From a checkpoint of a small segmentation model.
Model: 6.35M parameters, 48-pixel images, arch unet, activation relu, widths [64, 128, 192, 256].
Rows from block 9 of a small segmentation model, named by matrix and row number. Each number is 500 + 25 x the weight over its row's rms, rounded and kept within 0 to 999. All counts start at 0. Numbers have three digits each.
After each channel's rows are labels from the 100 images, of 14848, where the channel reaches its highest value: "top examples" is what is common among them. Only what is clearly more common there than usual is listed. The data: larger renderings of crowded toy scenes.
# conv: 3x3 conv (model.mid.0.conv.weight, 256x256x3x3, each kernel summed), inputs 0-85

conv.111:500521471499519499526501500550492592499499499429496477499532499521500490485420495496495499526499426497492430496499562476488499497498492498515490499519477493492500495507462492525444492515501504498499537507497499488519500508480498532505579494470513524504497485
top examples: candle

conv.133:500496499500485500492547500549499565500500501468494503500556500511500513493442499525499500493500445503495520500499613475497484500500499500526502500556474515481500500517461500514444495538501493500500540500500500558540500501543500551500558498500499530467500504
top examples: candle

conv.203:496510459501509496497519503545497512499498514416496501494484501506498501495454495542490495527494466500488493479525551475515492484503490502517505498535489487488495492517451489525435493530502500498494557521498500540529501458505485528509542464487512523518490450
top examples: candle

conv.205:500507509500542500495525500567502544500500489509484461500531500535504509489430504533501500545500433485489458499501548479498470501499500501545496500541481521482500489546465493529500491525502526500500535503500500548528502523521500536500579499482512548526500510
top examples: count: six

conv.210:500501496500534500509484500484502488498500488588511496500487499556501495504523503540504500517500527497494513520502321500485497499496499502550500500480502493498500481545510504538529497482506503504499486502499500561483498494497503477504480504496502560511501502
top examples: count: two

conv.13:500496502500527500508539500546500556500500501470485499500524502524500493447413499506499500512500436503496476486504552481492498499501500500529500500532487509496500492533431500512457499527500495500500544500500500552527501518474496539497570483501497523531500465
top examples: count: six

conv.173:500492515500530500448505498569494539500500491473484482500527497539500493543462505515506500498500403498494480525497500499439492502489500498536497500507492492497500465523497496514470500484499487500500477498500500522500499494512505509513581512489507530513503535
top examples: candle

conv.242:500490495500479500505496500546499565500500499436500514500542500476500500503451500470499500467500404507505462496504564499507498500500499500472499500528496500506500526472472499470464500500500478500500514497500500468504500491608499541499579494513487472505500502
top examples: candle

conv.124:500519501500541500496490501492419486500500493542504491500473502551501473504518500560497500531502504497505538502506368499496496502482499501558496501487500497499500441544513501565538501485501500500500493501500500550494501504481506491511492501475532557555500505
top examples: count: two

conv.26:500498500500504500478512500530497581500500503499493497500556501500500493492422499500499500498500446497501458499498574488499500500500500498500500500555493500501500482504448500496487500511500499500500511500500500513520500506489500545500531500498501498521500510
top examples: barrel

conv.4:500495505500498500458521502524498553500500495495488505500537498518503508491452504564500500513500460504495592489499445479498486501500497500519498500537624512489500479504469489533483491523501496498500501496500500521525503499522500536501526490492508518521500503
top examples: flower

conv.227:500495501500471500579512501511497509500500499446490502500495501451500504497493500434500500480500487501499446496503507499495495499499500500439496500510500506501500527448497497443463498497500495500500527498500500408501500497476499502500510495507491437476500464
top examples: candle

conv.69:500497502500492500500486499480501485500500501483508500500496500494499495506514499496500500496500514499510487501499885513497504500500500499494499500486512493514500505493511506491487502487499500500500491500500500491488499498494500490500479501501496493493500503
top examples: candle

conv.163:500507506500564500534502500548499480500500505583490466500493501544500499501526499516499500543500453497499509503498485502498501500498500499566490500501504500501500479570503501537577501484499505500500488502500500591477501506491502485503546507488506568527500502
top examples: count: two

conv.48:500504501500515500491529500501431532500500498515501492500412500513500560501575484504500500510500498500511506501500492507500489492499500500515500500502472500504500498518493500503544500489501502500500497500500500522500500550397500501500501502499489517504500496
top examples: count: two

conv.64:500499502500495500497543500478500465500500575507505502500494500495500524582530500499502500498500604502500508502479447502436572544507500500495500500497501500501500503496516501497506500498503500501500497500501501495497500502498500496499468500503499495496500485
top examples: count: two

conv.9:500346460500420500486495500491491499500500490506496531500524500472500496502515498487498499503499528557486442503495551496487507498498497537434498500491511494495499505466501497459539499511501503500499497501499500402510500470495500509503499501499514453434498505
top examples: candle

conv.10:500500499500496500499504500520500511500500500500497501500505500496500499496493500497500500496500477500500495498500510496499500500500500500496500500504496504500500502495492499497499499502500500500500508500500500496506500532610500511500521499500499495493500500
top examples: candle

conv.250:575499500500496500481501500530500532500500499492499579500521500496500500499471500499500500498500460500500493500501517494503499500500500500496500500505546501497500499497495500497492500521500500500500507500500500500508500498502500515500532581500500497477500512
top examples: count: five